Weights of a small class-conditioned image diffusion model.
Training: muon at rate 0.025, 7900 steps, batches of 128.
Data: trained on made-up road signs on poles, 61250 training examples.
Rows from block 6, named by matrix and row number. Each number is 128 + 24 x the weight over its row's rms, rounded and kept within 0 to 255. All counts start at 0. Numbers have three digits each. After the name is the row's rms in percent of the matrix's.
# convs0: first 3x3 conv (model.decb.0.0.convs.0.weight, 96x192x3x3, standardized in use), inputs 110-119, a 3x3 kernel for each
convs0.8 100:134127108125170144148149126131134127131118133139133155125131142141101116140128136126126138119056138095097123122104136122145122137141123128135109122126094149122153126159143133112081135149174103154124108130124136114122131145113107055126162137103126056104057255178125005059
convs0.9 100:133150101102183132113145129147091133133093144112144139125124151124092109123138111128133128120116138098157131140159123094138105132093123147124130114126114133176170139130097102119114143174118197136102117122116113114133132081115200173147072103109156123082199217121059037048
convs0.10 112:131134111132130129112150137105131139123094119121120129125153134138189118135170116122079131142155163140175121150164111196190145108122135091072056111051078104046081111130146106165173109148126133183137139187143114143088150118107121138129116121119151109135121108130132114119
convs0.11 096:163140122179125136120105107125136139114127132147108120132113099128136134173139148114135112115118136092103101142118107091128094145139122156170140162155138142155130118147078071144148108108135108170118124143138144143152161154139057135114127088111120123141138122106175095117
convs0.12 103:092093127086078113126116114142132143134104119141140152128129156109105141117121129099161086117118152102117130118132135141120136134140157141147117153102128131132134117110144128101132128154130115144126122156108114127105123123140152135134113119122129086115121160109076093122
convs0.13 097:089117125111145111135097132112132085135109164126133127134114137108129123135113115139122140115103132138138127125128128110193120139100139114130128145169112138098106152153133140140151137126161124133121156141095111117114129143132126131129129129123084153135155176103093123138
convs0.14 101:123102163108118116103149124078168114100071109134088108156141122111128157108120115189255119145210191136145147121117139135123151181148129129095108103030087130123113131119119118148131130132115110111112109122138153177132136202118097080134127105115144110137123143132159147141
convs0.15 100:142064177156115169126140165137148098125113102132125148137124124150120095100127102100176134151058079108121126148117118123139130138130158137117146099131129140125122158157098147219130154156137154106140118091154136124149078156157098114148108119135148133138154164121151126110
convs0.16 098:141117093167123138120162139085164144118189153127166165150130121129091111083080112137123091091095111137113105132163126120235120099100114143169146067188154154097125128138137166132126145133123101135144108155118123138155146132119118110169135088162148133115101121103124126142
convs0.17 100:146158149100104152090080142147111123114144156125150123155156159153159130156168174141112123155159135129127136123105118100074088122115150117139126164161125121125125150115097124078110131111117139129137125050159140142169120101085157161124109149116117104124141179074092133125
convs0.18 100:172219109143238168151146160143043115134139046101101100123128126156159109144129138139096145214255046116155130131119140159077134115124128127131116135117071093092122122110160120060177106118106079110126113150090118090118114113127115182070115127127153077138139122140164120135
convs0.19 101:077032109071057101100136149092130135078070117150103138121115142087093132105123123139155104002018116108042130132113129150122106123077129146129148115061163142185147137117138115122100131122139111170148137197142124139104140147133092119136152136117174138124063044132128124105
convs0.20 092:099167131106207141161176165135126118118033069129136119093079116127088140124132118123202126112201107133147136181077131173016139130123127111089119117135092115127103145145143145144153132155120188144139144202133126138124117117155139117127118125116142087135192111142140122141
convs0.21 101:095144117110171102103146095123125169139124104136112136168133143161204131149194130123114111131127117145126114128128106111183128127095108130127133117128144133138154113120149125169144133136128137122137145193121120134145116123117122128143129122143138131121080090128131143124
convs0.22 100:112142095080092145120152087111194133118206109179110099133113124128099124106104136117153156147162126130134118168152155149081120165108128126105113117106100127195129117106124149148128144120109111042136144106173092079141106115110128173146097133116147107099098148149122124119
convs0.23 090:087087127124095117139118129124164128126127123143129115168175155255255168156183140151160139092092140139132139123170136180123131125121104193142132119197140157148145118176115069142114121100102126129113122166114133116106137125125107128140129142133107110124158116133123120126
convs0.24 098:112095146118148095126173117133129112139157136128145161158139115154126104141121155130109102120141151098117130095144137150116094130127124115141123101080126112119113147135092157106173100118115145100127146147121118118136087120122103163169145102131092127138041255044219004141
convs0.25 101:144144149127121137137133122137085140117165120144114129140146134133107120127109134164108150102171114134089157121085115121115122132136118118104120125175112124104125115090074153110093129111125121154152121020134140111151117132125113106108141101137152110159103050125141097134
convs0.26 101:142158135093094125121104134141108118125134123128146138084088115053029086069050109157126120139150120150145140093112113091089102111099149124149132165147115132131102143128111121076126120118123134117133094074139130123134125102095155155098128133115122129139192170111112152127
convs0.27 101:150126122118113143113125121117141141112215180112100103137156129112145127115141147112086128113177123132130095147146064151055111123129097110113122164082093132152138134140119117158136127124141152148100082153164106087184150119091106171120143134146154141094106141158150091141
convs0.28 096:141090096170168159145165145115123128130127118144139147164134149137141108105135147129157135121143078088136119075111092110144077131153145152165122125160130144149159126089115110131116139181123109139101140074115109189134133142172146096096130118168153175105119000100154137102
convs0.29 103:133147133130181131129135128139101139113191119136103090133135114115141134124112135131116135129157127132140150142152149142081140155160161134121113150197102128100127133137118184155158140179123128114117091026096128100131152154126130073139147132136124112136098051108127126127
convs0.30 104:111114152115193153127131108149133142098114114139096102145145125145133168105135148160133151147091115102117109099105102073130144088119127100092121110131113122133145121115093166207172102108148138103106127178136109133132118108115108171130109082145176139124115179097115077143
convs0.31 098:119120151151203111143111119142123124073118137161143124138143132171121124111138126117139116121133127123120135103115117142151143142136123126165115110102160106131140092112124149101134154115137125142125094112115122151125139059158172074141087189087202105133104090143031122089
convs0.32 103:131131126129087121147157154128100122134148121111122133142136134129090062157093133167152125123114132135128147127118137148095135165152120114118125123106113139106129130124120139161138120136126125117126097083136107107142119120114096157108119110117163105142113032128152107127
convs0.33 103:151099094130181083116154137121135134115123139093141149161103135133098138145153140132105111147085148109109106138102101114163085131119100085111140114127129115153125137159146166094129129108117145118116149140123134121141088152164094128132139105129058255039081224035250067127
convs0.34 101:126162115128195117128119122120115142121050119119117106104123125123136134120140119102096143008107124143164144131158118126138120154144127087037140097066149084088143135088121133113134126102139124140101085110120123145135138115136086113136141085117152072117112074152140083127
convs0.35 104:126119106101186113125141116121115136107110108126110133146122154101054123120084145106125124137113141142143090123124154129107134120109144111104124126148115116130123082115142141120095130127110124137117136161105116150103143122140156138132155149132138146118124119108148133130
convs0.36 090:126149152119203126134153115137137138145109172124134134131145163120206217142135148113157128127124124115136105130087122115098148117140119130145118143097156129131110113086115169127155121134128133113131121151143127120112130078150130174121120119109100160122090163092139127134
convs0.37 107:158137138133116142123127134111116117113103104107102106130123131158101148144129123157161133121123149130133115137116168130174157138134156088096102102159105078113112172146168124000164162142177114111131130153117139135121113108129146108121122140122138140143103089176131128155
convs0.38 096:124112101126091085144122120141158148143182191132139090136111146139128157144122128134112116144144110141131113125118106109105090134139105152081122129126143128092126145062130179099175145089129134115140138147149121108101093185120074184122099138095033223094017255088079149027
convs0.39 102:150180157129227103102135148142123121136113152135113172108168172140214175174198141111149114150089106113100133145091125105102064145133128102110171077229080132106148102115121138172173141160147140108132133141108096117157117132145128133153085100124149087093116255154109072153
convs0.40 097:142151153141156187150069114151126113153119157088144109128147158097141125113142136165112134178051145156100141141137123044129086110132121122130108209095091127140148117158109127202129112121129131159135087109102146139162150120140148131125164106125119156116093120126118149133
convs0.41 107:137098174143143152123122128132149138149111127131149157146151151125098118146118148137073143126143137126140134146133103162122116137136149125122131104088131135129101070081061105174151152189149113156144118119125126120111111091121108101157129132136116181141149117122130129116
convs0.42 099:151100117119099086129126135123118150104131115151128145102119096124152089120109078114105114128154118106134129093100101080112091132097113152158153108190139142175111107159134160087135140153086164153131115079129122102140102105124150181096101098104109113102130230053081068153
convs0.43 107:132134107127118075132118122121143133129150127130115106130113133122153113128096094121152114129121121122143124133156149142135156133111110107131118139091137121123136145078191120079181133176123109095115099138150128102106145116126130158154124107148136153131121156141143130138
convs0.44 096:102126113088098139116115159144139129147125139133125140173141118160138107124119097119102104099171157091098131116123123133100128125123131132133122128121133138142151131162139138144106126137127133160138157139128126111133131129128131089127116128115173083090120090145127115143
convs0.45 098:119142129111090114113099102137100114111106122119115124116149158115141147126145125121168154126132150108110097146118132138101117129116107124119115147119104143105135133077033125149106126133119142152153140139174112122152130131098153159124100124118151093154070113128143064138
convs0.46 094:146115125115107148107091127137124118158116130144125140127122134133149107127130129106130133104178125110130124107076147126125102117116114115134151105103133156128144160113123109199074124114102098133128135164143117150109130099103111119116116139132140096127110091145119119140
convs0.47 103:138182122133152176127156164137125143152088112119149172119125112092082094133095115125127117131137102140117139108135143158121128138128130129113106126089127135126128115101132167189157132160127132127151147134150126140145114109127119062105132141127107149107123106150151139133
convs0.48 099:115103116144134128099125154119126124114129131159104144145140125146127104126141132139118134131176115111150152118126105119043117162108165134146116113140180125122166103130136141119123145172121104103141049087148078062146119128114086152155117098134104124124097180155167118160
convs0.49 108:127091156090088107066125133138121102128120152127101083136129132132105115136096109140170179182047084151115134150158129162135187147165168097151136132073130145085174087110066087166208124166167133168136158101157135130127157127135165148166142123123126121130147164145126151153
convs0.50 103:133127101156147122118124131149135130134122135125127147120142140156148147153125126142138122150075123154156138099110100112177134126152110113138126123085133135125141104161130115255176136110138118126141126186145132130119147165121132162146126142123138083127122155089137141123
convs0.51 096:160141096123093115130090120108116129125091135114137106163159132153132099115120104129148155137204140131091096124116119116162085149159169129113145142164130103155178097103151090079132099140129152165126182185115118137131106100172116191149155106147116065116118114138137088143
convs0.52 104:146153151138138123138152123143170126128110116164151130141124149110111108133126117136114105120036160119132137109128178102084082158111102144128152088109158175129145089188123090138087134127112088084166095056169121121098124115114132108129103116132093122120101033131082140089
convs0.53 098:135112106118126137112152116107107126128182162109161115131152143132080099142105182139142136099108107137146148129100097122106148122067128126123126121169119138152147128084105102097129140165142126126129149171156124090097113116126188119123100061117029064058189223173033049013
convs0.54 101:120126114146134126159112125144124086120112130170128114108127118124149105130141126134107123097170115151140109083100120159169104124113118152147132151159124122163111159119111128111155114188146087170124153148092121115112138138132122114134135145112136148115105157126127122108
convs0.55 101:137114125132117096125102128160157086126143122139099190134129128147109171132130133144096155121140183128112121133062092163052099122086158125130118140133070142105123111109133126178142124172153131121105153067135115107164117114092126187105115156104128155179135231136084138124
convs0.56 099:122088164151137135140126157137118141142163129134131121148115143108122155138125108146123136144107105122103113127086125093106121121111098142157126100132121155114153144143146185171127127151142098154161076155178182152094121153115122130117137120151176141093099181135172152102
convs0.57 095:128181178136153210113101118161122105141136127124113124112110105130134100097108126096114078100255154106135127132138105116144126110125111154110149100125083126092153141114117136064047134111129115154144157219153131124114107095102092154100094118128135123128146111113134148138
convs0.58 099:119141122167130117104149127117167133130155135150108159136126105093136124146145138150153128128089142127118117094142143117120110123130139131075144123142104118168122114136101122125111134147129162116111044114092124187135128141118158147125137129117108105137145131134109113111
convs0.59 095:157136151151130121126177141126069092109060157104162151140145128143136145139129132141147138197151189106110131133151122113120122150136150105156122133084051110104098144110118141112119126176132103111114123183139080095124136111116170027149134104131147113127174117164136133155
convs0.60 101:149118109160187104135139128136119139154145151139144110160109136125094134134143130145100137120063119102138103160084097147142115130129126150155128086099156108134153146121173149107137148102104134105133084159166122135138130139125074093129128106137087255103045068146122059149
convs0.61 100:113129137092185116144157109128132148124078141120145140120144112145129102129125147119155118127145136137111132123101080096159111116159110117141140080096144143143141132135124145160116122116129127162139128152128137137144137107154153027191124069145230048180197012237069127168
convs0.62 100:129123133129128106115112143136143136146127130131149155119156141132172133110134106150119121132152155142153147110130136116141142109156150154144107090102111130136128112137127118082088154146156146126123120137118144154155081099065151255224089095068058037104188185115089097097
convs0.63 091:131129145129063114133180075118118119133087194124169150132126114111105086127090125138145133136168176131079103118133127107120117114152087118128115136131153138108196126129128143125153141109133114134124116126122123125139123125134140122130109136096124128134104167097115155109
convs0.64 105:130168150160131176152122117132093134123114099123133136139131113130113139129156130102139096132204141111148120126160154098150156141128126113124091129135056123105130134149136104255179078144126118151156131128125143125138127127152102134102133139136126136141137106130128113145
convs0.65 106:115126166160080133123136118141111107112158105126121112156124157124112116143120119132102153120119143112102136136145143126077083166102124110115140111139144137102159146146123225054056131165188135138109129166136125138129147131116188141085140127148157136115150056123115109103
convs0.66 099:099132100102084118119140152133106165139159142096081109120132126163134154126106129132167122145122097135092143106168091132117146136115112097167129116071130107125121144122130118128113122130098202185101124134125122165167120111122133211134148122135176144091075168091142136122
convs0.67 100:114160143164184140157166104120156117138000115140131152141121149127119141129140124133186120024038130132152117138120124112114136104146115119061136145086148140160141164147111167146112133120122141152106112167094098121155134171125143126148113165128109105131070060193125154147
convs0.68 099:175168148193177184169163153102109125077125108105103142129122130121147141141149127124079163150255093125202110150119126080126105130109118133094108079170169102097107130145102158122104133118143131089149106200111109099124117099128120174110124157094149083118144128130115129134
convs0.69 100:149151105105103115099147094129173117163120129117195137125188120193166144154163154140127144077131161104137120107181094099076109134138140072065143131230110104098151118114132108113151118153107076128129179138116129136146109147128063141131107134127163135129094098126109119129
convs0.70 102:115123149102104147110124137138100153100165102142118136130136126168092118121136148132070108100163189077096150126173151187108132135121131127126116104096096168164097124178157182128119153142138116147151106062113115099114141128150106099142126131112137114117170102107127116106
convs0.71 102:089110150108105093112101096164234113149000196110196143147167136134137146165158159115130084067000106124153167121182095139067115107114109135182131129182116135127126140146137161074125141134134135088109143159129101128162099091096179077083153111139099101119095104136102103147
convs0.72 098:144129106130148124121145110112101160112145144143119130144156105112133131129108145124135148154127151128152156131165080119159103139099157125152153128106114120096118129128113135125144113097093187126125136066132148140122123105135116135146107137111107145126120148137123130137
convs0.73 099:121141131127105123119154155139150136136162146148126128136124136122088152157138141117128122128125107157111103105119172149095141135174098116100148136099106137139108111150138142064150126145106122123140144111130121126108144092175089189077141099117130039156083233087166072114
convs0.74 096:144130116116182125129127118123100135107159114152102125116130115123102134165155171126105108150217100157109102134139178092171122098148118129127129111101121171170131131131171131139150137130149117118143164205112151192110139113122164158105115178123142098123194175098176203120
convs0.75 100:141149098096115137121121156121104134120135111129152133120127109151181124148153133153130116117116134110158129096147079071141094098104164124135106127163132129102123120114129119098115128168132144153106093150115105127112128094096119161154132128112153157103045139125100107119
convs0.76 099:122125127139169110116150131117099128132150130132100134117151120135128153103174119115133133155118137139112135112141147143123135127139099131164112133107133125156122150135116117091147140172091126137100108122146152122104096099167246067060074154177124115156141138088076086165